A small image classifier, trained from scratch.
Data: trained on close-ups of made-up surfaces with and without defects, 203450 training examples, 5.7 epochs.
Rows from block 9 of a small image classifier, named by matrix and row number. Rows with one number within an expert belong to one neuron, the router's apart. Each number is 500 + 50 x the weight over its row's rms, rounded and kept within 0 to 999. All counts start at 0. Numbers have three digits each.
Before each expert's rows are labels from the 100 images, of 14976, where the router gives the expert most weight on average: "responds to" is what is common among them. Only what is clearly more common there than usual is listed. The data: close-ups of made-up surfaces with and without defects.
# router: slot weights (model.blocks.9.mlp.router.weight, 16x320, trained with AdamW), inputs 107-213
# up: expert up (model.blocks.9.mlp.up, 16x160x320), inputs 107-213
# down: expert down (model.blocks.9.mlp.down, 16x320x160, transposed), outputs 107-213

# expert 5
responds to: scratch; brushed metal
router.5:496567500476532532546516531507554536458458494538520481468512456525548502547487489410551476499477496415546430580520485520444494428571493514452459530445444474475629457441529521543512516569501490502539532544625530497527575494546452619479499480437479455533415528447491499428443531469484449384561485516459478567509554526516573
up.0:491569541564478507419434497464428442515599481474429470468437523445467509542545583535567512430500390499529439548538426563481561474490464532463570555487401483548505481483474578446567594578585405515511455476487493453510525576445477596500487477388546489458506492551491521516476562521432523531517541520556482432522613474349484
down.0:509473462445578429484483520459518532466431525436533472518590475505491547628512445496468508515603544491497508442553598502508533473460525491547444535484520495480489446532508498413471492565463533564522517519529529550538459544536483462506447474641524504537485494512627500479550481462544516524519553532454429591532468476553478
up.1:578420587568513499570511525511489481522447632493537487517487508514523488472554472471513449534541598483453541457479550532511455543517454409562460603480563481498504448455520506526528506462416528417474463509537457493532496460465467439469483546386510435480524510531476521477456528476527500471397466464460519559645624452451384
down.1:493485495529445500458548475548487540537520555547547392458578601496545573406480460509603535557554514470464522514375505538301397531557501447520562506529520521503567496494513500479465539470500428477408474486479460473549496473492559618573520493634434500534452491477528389471411508598483522546568424525483487547571584478526513
up.2:510445352415402527468497468443511494468505531567477517557526465577482541557416537506466503543544421435491522500507471491421495522508536473506475554487456463463514428425611491538474469574504422561442539432545456388521581552538501587601507520438492561510484505435516507491410467464482542422527546484411479498441489551418533
down.2:457550605524649410444491579633489556480442504447523352470496520422498420501530490463530474492502495469497522467435464452525530498569476497437552508481463457540484533523403422570508530547480527395568463527492643591515465499548552456491479487558485453539497520457476406422509550407495562545492415500454490527542449428537519
up.3:565577445494430519523535455508535507541482490466485542495549574474486493501520621537512486536489529536552489497454567443492507511528580555458599487487519478483552520469538441611446524515475439462519412491499543521478487492470481511514509481488449442427429483585434473595427462550575560495394501520513566542513436564479507
down.3:511433612480519414523528544508494496500480453455614573525575504492485392537482550438516507519562557557505478477497515529483490570531482507503543509459486477454488481471448434548497488411566500429416433585431500565511535524399511514369505511471471495536560451539536542493546627438504483485553534417546523502629544522584520
up.4:421436541486510506505529538486561495426555488554465427511535521492541521577510478534540515570486497479640572515501489456544518530504434428524517563500481526592453503482539478453461505459461528512478497463483473515515584452450462437596487423349494452543445582465547476606524525449435541566473535488438451492561525581479476
down.4:485522537538588446354401435523509556572522558484525615491503535484483515436568550506491511524556522581480554521494453456430456428589578471522453491527477411484525503574479408517530499581480537557483508513543464447491499516559527512450500560558603513493448481552574494477535516506656551527518423510551447585506515495492516
up.5:504509536517596481533431502523482466497514485505553600429398478551626492556481499470525455494411559538487488454474531402459514518481483506467463512502448518567479558412517537459494519458466466506451540452435577482542542531538468494466585455434465474547433452470508528546447506447445527473526439500440563547506580520508544
down.5:463463649510514526381576547574441482484422613406562520482530497496554534515550431468547427478613478517490509469448496522565500514493545485483558560493540438511540509492517482566510459566464509492500531540464473412528499571442468628438545540415404548510647512497639455521566526479537479483441532499506473482490607474575491
up.6:555497454531497534526484472506543496534473507467402469540459505411441520443477517501526447412509420532500408530640532565461466498506555473534556531499518446429524546516488518544543434529475427549559576540532498481540462461526488507499467424526476582476606534641488486522511360512489465401473501538496520447419430564456524
down.6:417549444490465438506533492483505517536459444531509355403485465460532446583543488520438491477463557499536527527411517486522549476494479487477484617437461570502507516477511448536464562556493500523540422422486584518494535541464513547478507551477437537556597506484476499570541543462559543516500411485480552440451579484532504
up.7:516551572531490435549451343507449559376496512417624471526422427552623447445438480428537448549500516463542438485467460507539500464498478457455440336522440490516472467530492482453495532570530529514526521525506481525518453470545514533496538501578484471543478489417466586476518492584514473513492419506545478472441471585557518
down.7:473502415477558594584554509511509518540529485516458462484520436595591541512345566530447609491432496519526572479506471587491500561495546470495457506535449521516493552487502579454420499366487419489522599496431443460569529460434452473489442539528483558419524581469549427442478487475524493413428534570481568458540559520414500
up.8:481475520368550417432531506586499517493521456531493633471614534510500431543551434462524464410556503531549531556441530536572506569450434467496483560439445536529474385529484470512389496503561400466635516570395561451478520431488457533485480519481446497500502565384453552505484499463514534498489445494505507517556459498504481
down.8:427480553504566470468507550458549459469485567472463586537457518456561524550504484599448448515462558546496470563527538469472406547489548517529475602504545467513487546480552549593532463548495557483440494460535577498460518595481516489566503530556609599484493536470574532608481431430442469541511499558542398461495580529405447
up.9:521492434483501441524538490452529507514404433518499613522523525528424542461384541436430519478587476467529455551431417569439483552563580496540474582552492474502564460398488551473493385536528538495541496479588467499508515501540523592525520583473567501489559500482567557574515495523562483505465627565488443479519514499502538
down.9:431538547510537445445512619484510490485504502492427370498618450508512387511452464518591521512391464515454451476474535555588512548507522474459507481414443482525538519573400488597430558585566506481551529497536594492503481545453413447569451497473462529424564570535575458504461532423494552437446464509513466667529502482492538
up.10:431484482432557572471493544499556513525513376462527506474499495525428488517478505419533493439552458448462481477437514423390459564521421534456560599506502505496503489465538508579569521566492504497518522496441475502506489525478500476528433512521476504480483461534485533493493468531498495509563446515506479540456561497545601
down.10:482443501492526563511513502445465519503487497464541442536575500455510486492550405511455470576486516474528452526461483486594499437432483499506442390499474489493452511535541557500438500446605359561468427443569503508493593486491595624403458514582497603446496463492443526532490508524460522486472472562493584487469422475544457
up.11:505486519557480565470401448530473465516519465516450607510398433475425580438490430477556438524528481551434432456539453441481468457475497489436537492488484555464515528480493486491400489525464378559504552353507586584537562582510476451447417459523453469507518541505499496521504540521506475457507493482497540612464460498465501
down.11:489568585543571451564542554452518490530505511423512424504515468466542578455516562535501471465505551569554526513484507505544461547565510473549414489453483486461418501370462515455555440514498502431427547513454493454489469487521518539525633509497561453555523559527549508443558600474479496560504434496454505464519552544565500
up.12:415527481512508520502433481488465520497561517544440559530430611412505614493463501437446459472559519545532474496434492463457582554424438462620540536423418469478421397439501611481496542542482452559517433592496454431479473466515456523433477469536556577447458482541570567537465470461563441527454537465466439540447396383482467
down.12:444472469472447572414525519424415470516369520465537572510447503614454470441462556501548518466535562524523630448528521497569570466553507474529485557450450478525470454526466569499498419587521487447566530495427539432492507452415560467467510534454514459484528447498407542441413446537463502499455354555660588480561523538529490
up.13:540533486566491550476538466541477527567548477529573672490598547512547533498508439574526499539431451492501474481466534441506410474523484527438438475494526532492502467450582555443384475476406452525451461480487566504476556576493499493599459496407597582470670519435446455562506513483563390512504480531456575564539501504387494
down.13:491492404551480525506581525584578497472558594465520508599536487510444533496511523504489478537528498411566459466548587443494471506609467577492519379433474504542475594421505377446538587416485522454460530550569481504480510569512498545452524447496531477562436473461479492470562481469417548482497383446615486436455529504458513

# expert 7
responds to: crack
router.7:487542495605575514609497494555416554523533422460588508454556512582560541485431448524473486571501472501466419477374490420556529472509539420464642552554488500543456480406503408440466561579446468523510522533545489466568539564577513469434537486477502539549514599520496413569564492463492530505593507535477483564444485514501559
up.0:525472471470527509464597536501565477500536478431419466577453533527528588497434553542458514561516492558495573607533465373480516523453487479416562480527463511534560543495487497490439482415479467438534584518487487447580507497546466514428507573578495507532530471508459529518493566441459455525516578457555486478412573565529611
down.0:486409532536454495429459519438456529428502495493555605481480517503480590505472462606521535442531607534482416559511502499513449518477457466526552527510456538414443484460543549479591559510605490612526479526498506466499436506535453584466485562501528533503379553562476495514422562408557570466497470492517489493518480432539506
up.1:461511417480553502418446536530581523580450457472530523555588518379579444506614474576481442518485464486445484502484484475478430521403526557609501560436514515564595515390479568503517605473420493513477488542597516518548620516409481504499520545506494460542460610480521517500514543500520474478534492497494527481384442562479566
down.1:530555494454614456403477527522464514405501505510485500469558441547549543501475518563543600472473525526565476516424494448595538464398474484427482547485527502548486468508470474478460450528545479445504500533479540491524462539553399499453505432468519542482458557515458528509547501523548613486501481470402470501519512441514495
up.2:544507514525472483545621486428541452484568576601519587491559542488491481464410495549535485520462488503454476502559458525478468513522559519554510475483478574498470543468520478558513401486530473561397496435589576474527530497468508490574558435519473555516397398477554483540495485544468512436488412522462420525526499457567487
down.2:566512538519464492532513478497610486489514406483458488420587505556509487473480471520551528404472508524545462501457585501476519496505476518454480528482497462554453453509540493438494547524544471423544621505492557425448537390551477624435374588436432442520492508427481592564452514414425513497479538490537349463569480534475580
up.3:624404525513496425472533459556465464359457567459417489564434504541550519469458500506480504516511637433464420545498563430492486505579450513511453501493422494524602496577504523552423505570499504517438476547403418528508522482498557527451463428567485442447479512588447515424491502535432489500517526490513562433553514521598526
down.3:463514483503505448581614487493482537518526569559500394506450505433486539473502495541433580564600447445501445524552579499470459503517498521590557501407488492494477527486483507520477553430511397539453432553474512484504494467508538576454510565509518479487488486465534542493620493556504487613545500569475491584441582568564455
up.4:493498564505549456525430485509519524454501487471539626521399467506509470596551494517494555477500504531444508433471531460563567450449496476451532473524408441627475510520516470472459569526515545460564450513451492511517533526576436492464500521591544449476478465407519495526515501483524568495551467491471494490487493526504474
down.4:576567585532558505537548511504503443419432524532470443532453496642541363603531456432469493599528536410500477422499567458539587506469461536467507504447517476546503478497479436577523513503512431430498462623489510538503524570492518509469524488531501497540572482501517497432563539504474484433506460513471522534589505541506469
up.5:478549481498405543486590480489523421556467439395524254473541557515485515526578459501540478442418602542491432513480491649633494524510439488505459613490545492579502532517524471525541389453504550530472481527516502506502551503459438442406459520514502475494501464487549465606504499555550528445464494511572503514488498422594549
down.5:571501451459516504489452539516474573467545528506482524466380562465502480502507445491606461483466484455461455552530565371363420419540515517473486499493522467559534403487441507446388496521523419469576407546456447553582526444539484559498504492442481458507487510532436450523575450478507457611459410571425452532461474490560564
up.6:433579465418422551495524476465474479526516487496538406442436505560542485450457407478521525485482609474409511434506567435491528574520578542559633472553493536567548540556491488441467506355540492432465467569456553433502463487483498491554498475586546449546523537481467462473489557486566509503457520484480537476422501473533506
down.6:427509436444464490457509491449459423528486506547480542468431447567462562497568616483541468488506591478534497505548541531522530468493495546586496530506562516531443452486530492507447532578562474534479454532497569553527473412447544433502498477439559546456404551556474529346444575450484440520486524437423596372490521457507555
up.7:518508487465534658593512540428558469543506544469476448636500415513449521555579532516525480568512507513399478467520483496406471515488677466448511489526400493425539430531465528456510549497455469467487493445405499517540528567419588388444479523582532497516464540538477537499544507523569469436522559438513483496451503500503472
down.7:591367495551500449444555438560483478409536562479470695469415507570523609426514513469487476549432509439483465569453504418494485550538483459477515499467514454444506550509493501506509539573443457410519443451498567570528533498455491470488465475479486518560465430448536473510469419464461528555483477486502400450454515439602532
up.8:498462463537522524509476427540391479542534484579486437446489463422561468524485560479484598538463492563541463525560505568509483517549458433487495543531516519579558461472519559492545567520528489459539519421463441481470538509525456488443504532396503395530456477582537483404576592532561466463539420527518519478459540442526500
down.8:553501484413478507485501569537494493465530510513524647548520470547505526439494453477480463498548506558438504439489569434480390573548483451503430485574620543476495534411499508441451574506503414496502478602462418554455536523455480415491407562496513458533578559487550531511479521544483453461534498473466447423480505406421488
up.9:478428456544414508521599430506459484497481548500580440511455435435488515533458544516429583454557520540489519473548503529513487446467556482541532519472556555552510479526522586453543530489580442517481477459470632543452545418520560501480448549618514470474488448487495543425467580418533454511478539498497524548508497547512533
down.9:533569534550564515581458455429447548474476482603445555506458488521490471532482514491512531469478501482442445515518570559560543508511455522466488436445503398629559531498472495477480458509468497592476547553442528462477498525548412509478444480432422488505555582504417426428444465545423509504548381534490628473484460500529545
up.10:587526454534578452516411499549439449602519539443559508544562532532560474489403475398451545486486637450532534500507524456405442437481520571432510481425565536507536473540417471448464509520460541488542477472497389492522610471529586443569567537541631568491489527501516523471594507414549517589593619435477442483494527413566420
down.10:475490465472472372431493531527535440467487527530520486506469448451494469519576468454483530515548504487484416480501390499547542659537484499505456509492486461454585533402441600467539569420494511474500521504467457453566452410515452421550433460493509431636477504609515476508507528543550513532583534468450443449492515433518537
up.11:425498546538466528564554465503566466438487512421520565492496484484436539474486428514479473494472417546549521545426444452563510514510480462518465444436553510510498605513414503518474485515511551527504507438580612524519527498519483499487401394424504491493423519512532503460500564510472585461472491519486461550607527492530566
down.11:542559537506521605519525441491544485506446641524586278590522421453517561529561507474474502554518580426439447489473541551484470524497570494527488430485530499532532483436545472568482526549494503598463421499492569471508460553456472481521454542466442463521494606459400457461454566503383466447424559472454547561471516523384519
up.12:474530575567490465544517550533528545514424489516530516507557477569494490568525473548531415503450466470482462513566450555499514432491452490450533472488534434535456549598548450532486511545452563586354454502549548560438513432477528476570302499485410489502537574500547524498455504490546540550457515478490524557513567486545510
down.12:507409516540519472558482561425547412509479538432529567510474540498434401571479504433545522503538402474473425494485531472421571610482572521437523483358466455525447466490430418498445450530468526445431400465541547513487573510463419547366485442511509473446544516459484520451529596565535521478469515547616506489518495480477559
up.13:587497568502408401485539530535457497576506479506481466455555463539558509546429515515479484456481439469534542477514641539510464535507543495401599555516502494523510382365538437548371523565478533443542437479514476530515477511533508553491531496431468497453350497399426546472594474490477530558617431509519435559508506531467538
down.13:521498430546502510486433556453479474482553456580450424425484466598544465489473511487447515547501466501513505457485472357548485476548446421573472500504531439421519589470491510597528494549486485486512424488438621544574473517505582456479355529464514501452499521442481480521525497535518488537506422514514468472586461442476464

# expert 6
responds to: tiles; specks
router.6:586481410522468568449449480534451530526500396485468462494545539530506474508385608468518550530464522486558523501499497518483516564536532490492442591499512520469542560546540460419437505450418554461481536538474498459474496482491617517492527542465551593460496573533548537571479500579488515608588624457471537417480479464380473
up.0:545591540441483527511495415493630539521501536440619622530459499562512534511401453532585552560518517482492481462456594472483535474483530518561474422507445450474359507553460416467482489522573485488504526566443433457512555562439522508470424466571513414540507333488500498457523530500548489454571545505500607404471532522559532
down.0:480521515515516506468513538479471521463549523508442582508505579528485494487531616434415512565544539501543512546610510548497483602500525503513459424553478592494438468456510627452563535523446580384486571486449491376511404576498431440474571541464451473483433431514485483526522517425442467590496534429503448475483541564540516
up.1:480506499493552482461569570514564492500485602548530458539519586469449520513488498520519485555519398543610467570503410529559476463525458457504474510473455483460545561577484436490569434406488523481423547522408454477548517443515452472506526422550489516548519497457458467510539525521481508498499490542430522522413520525563477
down.1:549561540412497517511536525460474527490480600584414397524548425459506502570473461466415532435534583577480480586503477523500492498536587415483466566526503459493456472327489533548540481531418534493565515509488535536443507445565422448444464524487503438464557416453363495535490596453595475516549468528462503551599500471466395
up.2:574456492551458451509489524491516548519488446510534596499544507452539507499469549459477494517548519450467595558402475558522555541476533382472505585592463514511506468446490499524457476504472500542507448488518564528451540488418520432342497519451448467527564465510548438472557449488425551478535429444486496488512501473493470
down.2:522505549400551530433445494524385495482439442469518484506623517645557352538489524467545402510476543489464544497476564445512521467467520352514464541517414475501406588514559530569471523440446576484592434403492482480477524470535453508509550407467472463511566565430445450530459485442406530536406537517452521543528420455467494
up.3:449480554561454469499552508527446508499504581532506642600494491604491526544448519524496465528581555517456497413613502579654568533537444480471555365529493487544554527435372496494467553508526432558495477514520519477488499437460525477478427469385451440530519488481473451458551441568436521529506560505528458427462475576518453
down.3:472548537423521592545586470578555514487564437611577523452501440510527490476505546525503565527462506512519476534519399562466528543562485494563474472493525594488467428551412682487490453533508466570474437522543486402518432506508574581509459507513528405587468521450643526416384528485442552554461523521500455605537497543458470
up.4:451508494560494556492518420495509503563505538463552521519519566547576522529517478436510439530473470502529491458519510507565514604409458506440474520435617487558556501501470430457538449532513502442489481463419586539449471526559541563569536450441498577533495498513483496523568495456536434535421379560454509518569535520555504
down.4:477440553471545427465500465454505514534526470480470439501528452519502538511476501519460479559523595636532537452474525562527556458494455416410458533448580460547461450456464472380526470582481491433502401501459503507457592469512480386432469473460517499604490511563528580484444462475524442486543423469477512529572508478543419
up.5:502524447454441531481497562481607592491402450537527526463484479483595534406490464490506504484461487501497451431484513407541537453547446575470515561634611506402488474544470607629468582502571505489504459508428502592498496483340482451483461476498518613493577498534523523602547498485433522509525578479489420523496524542375516
down.5:542465438589611465544458512548593417500569543543470576515454503481519519499467612526503567498513417415498498454605592497532490453506544512431494553528507465591438540512568421393506466529487491555458501529461530511500478429581479493559432541543444526483482458471538513489441527597556418481489513473543553445539380429455501
up.6:520496533493498444478547456511622563475505503428568620517499455497487441449492528438496404463543497507436519418504398595475522456558557471496429485593486515509471430609418621494494485495552539529484542518443538519534371524481556506480501474512430503512510545524520479525435504510478583504550560572455491500621505445491431
down.6:526549520452540502494476512408446463594438511458499536484462479569572619476534535403540604542672459473497457591481577546459456466530485559508467495447515512510530538608570384495630452416463566558490545522504496555571531441574492560531473580477522475467531405518481465466565459561451445502468457568435480455494487456517441
up.7:555446459546492454525481530474508484430505477518553563503498452533455534410488515529469430509463436469448545485491571555558516584429525569485521518513514531522442414496482533434534490440505569547434486542408532580464518461506500583515499584504598596529473445449516482521576429425531500539504438563523473532681447524473427
down.7:534543611419537488425527498465567418508473405460466509532485521552524506610472540496446504494454589532549533533499560463470458548513439454441433512440565496394535481493538496450561445477512472431534522507452487516400555483482358537450514524434475455522438455433494455496417593510547500510499491504481511450485574439565508
up.8:492554384471469469486546548511562481476470505537489510571578536411485442586473497494495444505538484515571487505489464559469494483436508396408539517553466491455481489424431556437549505526556456432400464516473535512459431434488498423464551543588553491520540509427482491591516486591560416504424556368503453449520494501407466
down.8:565481480454562492441506504463450403512481636514492513410433511602563474430522537539512526493525418511431465426541389529558438538581484463510518527480506507471495501497631556497473532481451453453466522538445495469526555504527474593481502504530477468620525535498590514510533475461512565449507563541490488460436579476516530
up.9:526520512442514550504515485552525460501614512587496592555468459476485493528510503505443503533504525371479538500525534379496503501524465523416530577432429532500445537438493586525503578536501542527433485464532564608424491469590446518538496617480427505514543573466558525554368553488517503463606561466503415574456531502473472
down.9:447465567427491501456433541462536510480556469523503584517441538490519552554464503461532502489535440547556492452488557454504450397522525470554537542536463483493420486521516485537457464558507432515562459458500453529550573552467483500503504523484521432548528527532477558469595508490441493484484511496414617454401524512553474
up.10:479395451515481502578443524480490527509572535500556497529427466515554551430531446468521511488568500535498488464451416506515465501483605429475499387513580453419585501498510485442509455517514495532586521506565516583567504480565533598538458486532534526500574525479524537518491469506559504497458542524427543475500501510484433
down.10:482538485443536499450563526525476505527427457541526571437477546566486498434549443488508503463564429527533495522542333500471514548572488538516467516480599522474486496551549460503421558440520498469476500444450522502408493544476510545553605490520542539528448572438525482467553529441491463633552446526493428482457531535596500
up.11:495384446500496497467456379544520510528580533532487488407523413534555467580503449541469580521453517470558634427511555610458553504475500499575531533504515467513512481509471498405495516563527520497507493473465497463511516513379472623547431419514531577524556402481533508579487403543509484520578463525514476508499488495455404
down.11:514464570526464494439529504582435533427564510575454503548494515537466411558480464504474466475483502517469506437520399532536480569465495519455382571392469499515464419468556503514482461560491498525430467557586506426488518396470539526530463525467535416528498513591583484566486504552411479443525587449470498518513517412482508
up.12:314511497492469375477561540502452486552506463543512503557453502511426554538515447527555466537534445515502526526524456445564458444512369490428506413519419459640530469424481484543472494549452460509435497440552446447532532487412460501488475367493441493557459466493495526543530487498475556455452378538471486471553550527489524
down.12:510355541471481506465463525472467535639577431561521465504509503571521472585516582514503518502505389557453503514444439554533486522467464594491556402441532486499528496530558543403540578421553482581481484515508524453483525522425452558577466439464556520458534448491547433438484572491542571491472531503511446488502487569558355
up.13:568484505440483383421512574466528534366499485459543628579476513512480531476556520451420529517448518486522555527460579479540472461500537485476549494494466533498513462507529549490488540466539524458432474561520457511479453364484610463437479358538529446471493417560464449514474527609490537453522584497452522535489563476444513
down.13:526468579454427468588485502451546501491527448440444517497417559403449502470496486488507474524669515480512469559465538503323442460485493531612501483476554570517518525566518475495568489472419545470453441533458511505520453507527422483474495525530456480406554499647478566488495435491497533560513511446588496479580520485499442

# expert 0
responds to: stain; circuit traces
router.0:622499600538412535443499569445495482531478421437556523558552516498460536415461554477412502512550453398447565489519536540455543563433552524457506552521453520522469415575622506496449455474461544463483554449536499523439538543530500556491645514447482490452508478599484481499417542520441504485512473513525567519557500509547431
up.0:582470564521587450501425561485493518568517508505510543499448419565490471518467493555539462458548469453626512453605511529527504562435439451421495483482461418492491492490498528480542346505504497480533464377537581472457569457469469477513468482550516592501606545506427541559465522524428520436561546532561408405548487549515549
down.0:526446467419487517490525531477539579486487532495537650599419535485509548529499546511456374458456489521481528499422515449487500477477546517529449547522472501487428406471416508449456616525547558472540523520454503473491512543443481536559490643485581496443529383614499469521334459452478529459551472533472571460400483448471420
up.1:423571492546460517496437474539546491520526503461508453468589525434503442507437467535522475501466544460499488538518497562582461453516456455531577512530430547605455450572553492450526361473425413439489510408294436516528461470434510447453501550538486519520549478494552461454498446529538476483491361462538493498443547525488591
down.1:502415443568538499470465633550526537418451544580586567439499493488442521515455524496500426461484451433480559531498417502528511556533549607509487539482514433453491486549454456447465544486500508474493577537488529505557439435608542461500485479533456424508608451452483514460445522491424447479467471501467500486529600487571572
up.2:471505484552536517513558482543501503465604407497491737332590530508501459519493458534466536383487491534442500489479522465495511524542597527517467520480507520415533484497468532470430573504518496575492527393512492576526469513594509584566466439515493466438403574499431602462461559528465503483518462548433472479484475440502492
down.2:477521538455564500426514538463522488566491378458542280467500579605452545535470544426500516495536479491489532447488469508447502438438455539479588466510445466472503478496491502494488523435523506496425495478555478511471530417504499456497539472495540585523482489523534517574617474574481402575524591480526437435544508541492508
up.3:436508484457475451508583509498468550402494543456493650496521469520497514528538561532466480510496527561520525458494472443467539505517509468541463499489462574459439536480373524495408511634491584477475542527404502498463460539589541510472412473530509532526562437454480423505538513559485495511479379525478571430462551440520392
down.3:556514466584532397520462512424505486517443533441541545619465510470397546534493439477574502456549536539442515549491473529481495525460474514411545476488516477617525515444465509612511442464499477441430498516514533531542526402494511459440593437529553453484477465490503583529478406560343489542504499471563479494478499467512599
up.4:464513450557533495489519407574516492488479496554466474368567448516485387432514421497533476409480508455526526458482507489494529526513531526633481504513475451465453530499554516526470523490438506523492533475524498514518541564468407462508457642450485501513493507512442470419503459521557520445492415493504527590534520512499471
down.4:528383446540557547505488526468473505489500575529446449470620552518538498577386534527527391485521494516575498516502565470609448555521408481517568435506481472563516556565549598386485575632552411472610533454541532562531543439592555536489505529540539545507587533456538417526527514521457537501412472446481473545376452497455526
up.5:581382488570595570554457548505474471493589530534597488537461529551529448472554485515576430499533531477594512483489451582515494562488552594505552509470417469510461495543490447428465545497493465491552501580460545559542519435461476490435500541468465451494546533474466490453500523564425531551552531498477528495442515562462515
down.5:510540466474412423512500531446591549520466525551442646474461533467562567473386514542459485554494456464412463469508494451453501454541539437510483516566411448484542500534547410557535572462534463467316471469468423545437463499452504519546451534550457479483476528506450556528540473435571521583536451540541469456431517491520547
up.6:500472469509395563486492531453575529569574516489482455553470501498528557574558582488403532488480484500404527558544550560595558492517612411497501578457536506475488520458528607512488439578467507530532489498568470486478514509500516590502518515479500470550425576600514484545511430546484497540486502509507597466474439497487488
down.6:519451504497547568516556469536429409487491518528490644448507550505464454501469427432455454417424471509520429524524554509416480565444541496431537509461481498452438473479561597441479507536514538493531466432520414478482518469464541468490446451446502537495519443501471517415518480464497498486457595437477443488522574406477483
up.7:521524562576457527498498450488478440511518502391514465537424449467507480506539544475508496539455498509497564573541507477529509477546456457497473479473382536628475581558470476564427508445494498510449562497461500507570551566550458457469448519428503424463457433574466470439487440519450501501496474465441503513467486421555590
down.7:578520525444506471530545511500492462473574517615464556375584527451556525480491497475597491483509520493480486457548460439565535509593543515520471479443565567562526466519457504587460514557440453480494469487496510424497474577542530467565457492610545524488491490441511442413543485511551549499533496411415441620480622523480575
up.8:587506524528475462483438499477553511535477357551383628546529519470441501546502515541481483437483558484536438475487396596488460514548588503649491648476512455512597568446486492503352502526506491573588461456523482455450509512513465438489536607409596424473512558516523491487506511469544508470549498590539430496484506524509500
down.8:466547515417506489479450476444566505501464559521542715542457619545563492525494466495522500483563413467489548404541559437539495473536516528424537440432430409542403465516517426526583486476530568451496465486514458505563503516529488486508592470531466480519532457461514503535559502559598545582493616342486559511517418464456427
up.9:492506526582446521524547433463559472573566501574552436620540469405561565505583506526487473464568558531544472456443513510546517558563441512498501465547570494438445487452369464444510467564434514555536474506433561501467505432475502397449547536550516492557647446484521494556532602510502540457562457447561421576435523407592538
down.9:419588466465528612537498506551459545492386440453530431525525462545480562514456587487508546543569427555448451512474555433457540446456658547498443487486426426514534467406476417488568544481482578468530499597491467482589468537475471489529613605535635497489570510436520519553477545501444509532544567579377493456434546553590507
up.10:535479431514487553511481449535499474530513535460529490483539428473549480468500529368552511446551569478472445513480431504492480499383485496597513542433467448529479481633510544362471611499462504532522482613483410460527491413507487545555473424610491447488442501442545471567553462578529465505510482484462527488539431506474506
down.10:459569576586500469534486523429498491587525513517553411497408545474471558531405500485426466579578596546443456515514360552390442502596532420474654504494460595493543501594479423493566402462432489505540540449569472556532485475484508524445518471459516458460544390546501529432467494527529460538538491500567471498491465507422525
up.11:508497483508517530447533489440488440537478420489461431533568476490485521497493514567442376512519415466563481506522581532485486369408542503477520533529451519503471515486612530528442525423440336531541519515506395489525588472511569507538569515407537444416514477481615540484446459536569534461471534508537520528520501523496431
down.11:517554432573527521527490500430448450490398469551569435518566430437569506438537501425473481497533494545571462488515466623488532507468496486583450532555541501532422479417491541526522490506568464567496526470406529527448482446467438488485438488518508478517477411555536647516484462512482452374436523478578512496500545523546555
up.12:468506539522467444564489569487580451518509546492603456494450467503498475553446471544481529450455479515462436402546533551527483398566552492491488572422515445491516455461448455551561428535459551452528486536421534361527485440470587478497551474540552486498437429459437573521516612429490397508402603484461438467520456502537497
down.12:569508575450558563468526583632524492435548504503531556505460458537420516557404468521527473472532539587563504497460527523509476525556543563494455451426515433537482416475492493538532501410548511454451389573597381490516475463492437489555571482517528520478500429467448459450412479467486536453557442554562515513415465483564481
up.13:538446461466530516478562403531494582396556381470511504490510595519518480539456525572642539584443417447559455532482451524505606447385527409416508482475493514485475561408565467515547539543475504540519421495473469470544547524414477408527518465483535495579555479437495447460546513521480457509511548506458406538530537533612526
down.13:553555566482573446488513568473455531464476655542473411429471509507474482535492562483531494452390531569529568425435548540418532491573416508488494533407429516548414531498412550513475386507518533476517430503496555532572565472552387572373451557402510486463423449417464501552438401427523520432472455387540493537535472462531528